Weights of a small self-supervised image encoder: 195000 training examples.
Rows from block 5 of a small self-supervised image encoder, named by matrix and row number. Rows with one number within an expert belong to one neuron, the router's apart. Each number is 50 + 12 x the weight over its row's rms, rounded and kept within 0 to 99. All counts start at 0. After the name is the row's rms in percent of the matrix's.
Before each expert's rows are labels from the 100 images, of 14976, where the router gives the expert most weight on average: "responds to" is what is common among them. Only what is clearly more common there than usual is listed. The data: made-up waving flags. In brackets: how many of the 100.
# router: router (model.blocks.5.mlp.router.weight, 4x128, trained with AdamW), inputs 0-127
# up: expert up (model.blocks.5.mlp.up, 4x256x128), inputs 0-127
# down: expert down (model.blocks.5.mlp.down, 4x128x256, transposed), outputs 0-127

# expert 3
responds to: teal (71); green (61)
router.3 099:64 48 51 59 61 55 65 60 54 69 46 53 29 64 29 43 70 50 38 51 66 63 58 56 62 29 67 57 49 46 50 71 64 61 57 44 25 50 50 64 56 47 76 60 50 53 57 52 50 45 41 27 61 69 62 43 40 59 54 36 54 60 61 50 32 24 64 59 42 67 59 54 35 43 39 51 43 62 42 59 52 45 71 35 51 45 22 40 64 40 57 63 44 39 49 47 62 63 58 54 39 78 46 66 64 53 65 64 60 64 45 55 72 36 56 54 69 56 56 33 45 58 39 66 51 30 56 58
up.12 106:39 78 56 60 57 43 45 57 67 43 41 58 50 57 36 44 25 46 51 60 58 70 36 54 50 43 55 36 55 46 40 40 55 43 59 35 45 44 57 26 50 68 52 52 45 55 66 56 51 38 48 65 39 42 41 30 42 61 34 61 27 58 57 57 45 72 40 66 63 69 62 64 62 54 57 73 49 37 55 68 55 44 46 73 49 52 23 53 66 47 34 46 64 56 36 53 45 75 67 50 57 43 35 54 38 60 78 41 64 51 35 52 49 66 34 70 52 54 46 42 52 41 39 49 72 44 23 50
down.12 117:32 47 41 23 49 63 56 67 56 16 61 24 53 71 52 57 54 24 45 35 24 63 62 29 59 32 85 43 59 43 51 28 40 56 40 45 46 43 48 49 43 55 50 35 40 74 59 54 40 49 68 41 59 56 61 46 44 51 43 55 89 51 40 44 38 73 57 28 45 56 40 40 64 44 41 49 58 50 37 56 54 59 35 48 49 60 53 57 46 57 56 51 50 54 50 43 36 55 54 57 46 56 51 58 49 54 63 30 53 47 61 56 45 48 39 45 42 37 44 35 47 41 68 38 57 39 71 50
up.13 097:55 43 63 56 34 58 77 33 57 77 56 70 33 45 57 50 57 59 34 71 46 64 48 54 36 41 67 49 49 69 52 54 43 45 38 54 47 54 42 60 38 46 54 51 43 52 22 56 46 62 42 47 36 51 54 46 39 49 46 62 37 44 59 50 70 50 42 58 53 70 59 36 63 67 60 43 46 47 59 53 48 66 58 44 62 59 61 62 41 54 36 57 61 51 56 40 39 40 46 49 48 63 63 63 18 23 26 39 62 40 48 33 65 49 31 56 52 23 24 24 56 46 42 37 44 71 41 45
down.13 107:47 59 60 69 49 47 36 45 45 64 45 50 60 53 48 65 37 43 32 48 72 50 36 57 82 42 55 72 53 41 52 49 57 29 50 58 35 66 57 40 38 50 49 55 43 45 56 48 66 61 55 28 43 42 51 66 46 52 56 29 58 16 54 43 48 27 44 38 40 54 58 64 48 48 37 48 61 45 43 63 53 72 59 37 40 26 39 45 40 52 37 61 39 57 45 37 43 69 23 70 40 56 50 58 48 67 50 69 55 63 23 38 55 68 43 54 70 40 58 61 61 65 33 39 34 42 46 49

# expert 0
responds to: purple (67); blue (59)
router.0 104:45 58 45 70 51 62 42 40 40 68 42 80 62 30 57 57 50 45 61 51 62 79 35 50 28 45 27 61 60 44 66 42 46 50 45 47 46 43 56 55 60 62 52 63 29 55 60 63 64 67 32 57 42 39 52 36 42 44 40 72 37 60 45 36 46 56 47 45 49 43 44 54 63 52 72 42 40 60 69 45 57 45 50 59 56 73 75 58 20 26 36 49 32 62 62 48 49 42 45 51 69 61 37 56 42 33 51 56 59 69 48 41 56 41 54 59 52 52 77 53 71 61 61 51 54 70 50 56
up.12 091:43 45 50 62 51 44 55 86 49 61 63 59 42 52 57 36 48 45 40 55 54 57 59 56 59 52 49 70 51 75 32 47 63 55 62 53 28 49 49 31 57 59 42 21 59 36 37 38 17 51 36 77 49 48 28 50 48 42 49 49 38 34 53 52 56 38 47 60 51 53 64 50 13 49 68 37 60 47 47 71 51 65 46 48 61 39 48 39 36 45 44 54 55 63 37 31 31 39 40 59 45 54 44 66 36 36 37 72 35 46 34 53 46 41 45 59 49 52 30 38 63 50 43 41 40 45 63 34
down.12 084:54 57 41 38 43 41 49 26 58 39 55 71 41 32 51 35 62 53 82 61 38 55 41 38 50 51 75 57 36 36 51 53 44 46 36 44 59 54 63 58 34 51 54 67 31 61 54 45 53 57 71 32 50 62 56 68 30 73 54 35 41 59 55 48 54 43 42 46 50 60 39 74 44 62 50 57 59 40 77 31 63 67 58 23 55 41 47 69 54 56 38 59 56 66 57 24 36 64 48 44 53 48 40 39 56 36 35 58 51 31 60 52 59 39 52 54 34 52 57 39 42 24 52 63 56 56 51 68
up.13 093:59 32 50 52 47 51 64 53 68 58 64 56 57 66 78 53 49 55 47 56 35 53 54 75 90 33 37 52 57 53 27 38 39 39 52 44 24 66 44 58 56 56 49 35 41 55 26 47 50 33 69 33 49 43 54 48 56 48 39 37 61 53 32 50 43 58 54 51 40 44 67 36 39 46 57 41 71 72 63 41 49 28 46 48 61 54 57 44 52 56 38 51 63 60 59 55 45 60 31 62 43 62 70 49 43 55 47 81 48 68 53 54 44 72 66 51 70 56 45 38 40 58 52 57 58 40 35 59
down.13 080:52 60 64 51 35 40 28 67 39 39 42 52 56 41 72 43 57 52 54 67 49 50 44 49 51 49 73 46 54 33 47 60 50 55 47 36 85 37 68 52 55 64 67 56 61 17 37 41 42 41 67 52 58 52 66 24 52 39 34 41 44 45 48 57 32 61 53 55 66 71 47 57 40 59 42 36 20 64 48 61 57 38 63 46 42 64 32 59 43 48 65 77 38 41 55 42 45 47 46 60 43 54 43 49 53 45 34 46 36 41 55 30 52 70 49 38 64 52 39 68 44 25 55 37 52 61 49 51

# expert 2
responds to: orange (61); plain field (28)
router.2 109:40 59 32 37 51 44 43 45 40 33 39 51 66 41 58 44 38 69 43 35 52 53 75 73 58 47 64 47 62 33 42 58 31 45 45 42 70 51 49 52 51 45 43 43 50 56 35 26 49 40 67 53 71 52 41 37 40 60 43 45 60 35 26 58 36 66 38 52 50 58 36 44 73 21 45 51 51 38 43 34 59 37 16 22 50 45 27 48 46 50 71 54 51 57 59 36 38 64 61 54 46 38 41 50 59 36 32 47 32 43 57 63 38 44 40 61 49 40 61 52 40 39 44 63 29 46 52 55
up.12 105:50 39 57 57 53 46 51 60 36 43 42 56 30 61 54 44 52 66 52 77 49 43 54 38 45 48 40 47 38 51 62 44 41 55 59 48 40 60 59 74 50 26 42 48 22 55 64 52 31 69 63 50 56 36 51 47 49 42 45 42 63 36 49 53 42 49 62 60 53 56 52 43 24 74 68 45 57 39 49 78 19 81 35 47 60 68 67 53 49 47 43 55 37 36 39 55 46 50 37 51 44 39 72 54 51 60 52 59 43 46 60 48 55 62 49 26 51 46 19 51 45 38 25 57 52 60 43 21
down.12 099:50 48 42 33 46 51 48 36 45 28 67 40 51 42 50 55 71 54 45 45 65 63 60 67 52 23 39 60 55 48 61 64 41 74 37 28 66 42 41 44 43 39 58 19 47 65 69 68 40 35 48 65 28 42 40 72 45 35 40 57 55 52 35 48 39 47 44 46 43 35 76 53 44 62 30 56 45 47 27 35 57 51 71 45 42 41 52 53 58 50 43 56 41 23 36 41 59 49 42 56 45 23 28 38 52 60 41 64 51 38 58 67 49 47 58 60 47 62 50 72 62 60 54 45 40 49 53 54
up.13 091:47 69 66 52 41 69 27 30 47 63 72 60 50 49 63 50 56 50 41 51 19 44 55 66 54 53 37 81 65 66 46 48 57 32 50 73 49 70 55 46 57 55 56 41 73 47 33 46 51 47 56 54 40 65 31 53 35 44 46 42 38 19 51 56 68 40 42 45 52 56 37 61 64 57 72 42 53 50 42 39 35 35 49 45 49 50 47 49 34 30 37 30 32 60 45 45 39 70 38 42 50 48 50 30 32 49 35 33 63 46 34 49 55 54 43 55 42 53 55 53 56 37 43 50 52 35 58 24
down.13 082:71 41 51 56 67 10 78 31 45 31 43 42 49 67 49 52 54 57 35 49 62 37 36 36 62 54 37 38 36 53 44 53 49 56 34 45 63 53 34 29 56 67 58 57 34 66 60 55 42 49 43 51 65 37 63 47 60 33 62 64 42 65 40 47 44 33 46 46 47 67 61 27 26 55 48 57 54 59 62 47 67 52 46 58 40 59 55 51 44 54 60 84 67 56 55 40 56 72 47 41 29 60 51 68 54 33 58 64 44 40 53 39 52 44 69 50 52 40 36 58 43 56 54 54 57 33 42 40

# expert 1
responds to: pink (64); white (56); plain field (34)
router.1 086:78 72 58 44 31 45 72 35 40 67 71 41 50 50 39 58 41 41 27 77 42 40 60 49 65 55 59 54 51 49 23 44 42 57 59 50 36 47 55 52 55 64 60 49 46 56 55 70 59 33 59 66 55 55 56 59 66 66 36 60 57 63 56 36 59 67 33 49 54 61 79 57 30 57 58 47 55 43 57 60 28 56 69 57 47 30 60 63 73 67 41 50 43 38 42 55 37 42 59 68 49 43 46 41 50 39 49 47 29 33 44 43 61 58 63 26 58 51 45 65 53 42 50 55 47 45 30 47
up.12 106:59 41 56 47 51 44 39 61 40 64 41 42 42 60 63 64 54 45 44 45 45 44 34 72 51 68 31 42 56 56 58 61 60 49 53 60 45 67 58 39 48 32 36 63 48 48 51 53 32 54 30 37 47 59 67 56 64 44 46 72 57 47 47 45 50 54 55 56 45 42 63 67 44 68 73 52 38 73 73 64 29 32 53 51 74 48 57 42 53 22 77 56 31 60 34 71 42 41 43 63 59 83 59 66 40 71 41 58 35 48 34 36 60 43 58 60 48 61 53 46 67 40 65 51 53 45 37 44
down.12 119:42 37 60 65 66 27 44 57 43 48 77 36 55 32 37 29 35 47 54 59 58 43 75 44 45 44 65 55 55 43 39 71 55 61 70 37 52 48 36 64 58 52 56 58 71 60 43 30 49 52 42 52 53 53 17 46 34 46 63 35 50 45 49 56 69 46 25 51 38 63 35 52 41 53 43 55 27 35 49 60 68 41 58 57 55 74 38 41 60 57 46 31 52 31 57 57 67 56 55 50 37 30 59 34 64 23 59 41 54 58 41 26 43 58 39 54 50 55 50 57 42 65 40 45 60 50 46 53
up.13 106:49 61 78 54 53 62 39 27 63 49 48 40 35 57 57 45 47 32 47 73 71 66 50 58 58 72 74 40 63 35 41 42 25 31 46 62 73 56 71 44 58 40 49 34 54 57 40 36 45 42 54 66 74 50 39 46 43 67 60 39 23 37 48 41 48 47 52 44 66 41 38 50 73 49 42 50 53 63 56 72 38 41 44 48 55 61 31 51 33 44 60 53 39 32 33 56 54 71 59 41 43 47 55 44 44 56 48 49 61 54 74 39 54 37 40 37 65 58 50 40 46 64 54 70 41 50 58 46
down.13 113:40 40 59 23 39 57 59 50 46 59 19 68 36 50 58 54 49 33 48 47 45 57 55 66 17 40 37 38 59 61 25 50 52 59 47 46 69 41 63 44 45 55 41 31 36 39 50 56 64 59 45 35 65 69 70 55 61 58 40 42 72 40 61 39 43 40 37 83 34 39 58 38 47 62 50 51 55 38 60 49 60 70 41 31 64 52 49 51 46 51 46 45 66 68 35 37 63 30 47 56 31 32 54 26 47 47 45 32 56 41 62 52 60 52 56 51 47 38 54 59 69 33 43 42 47 49 51 52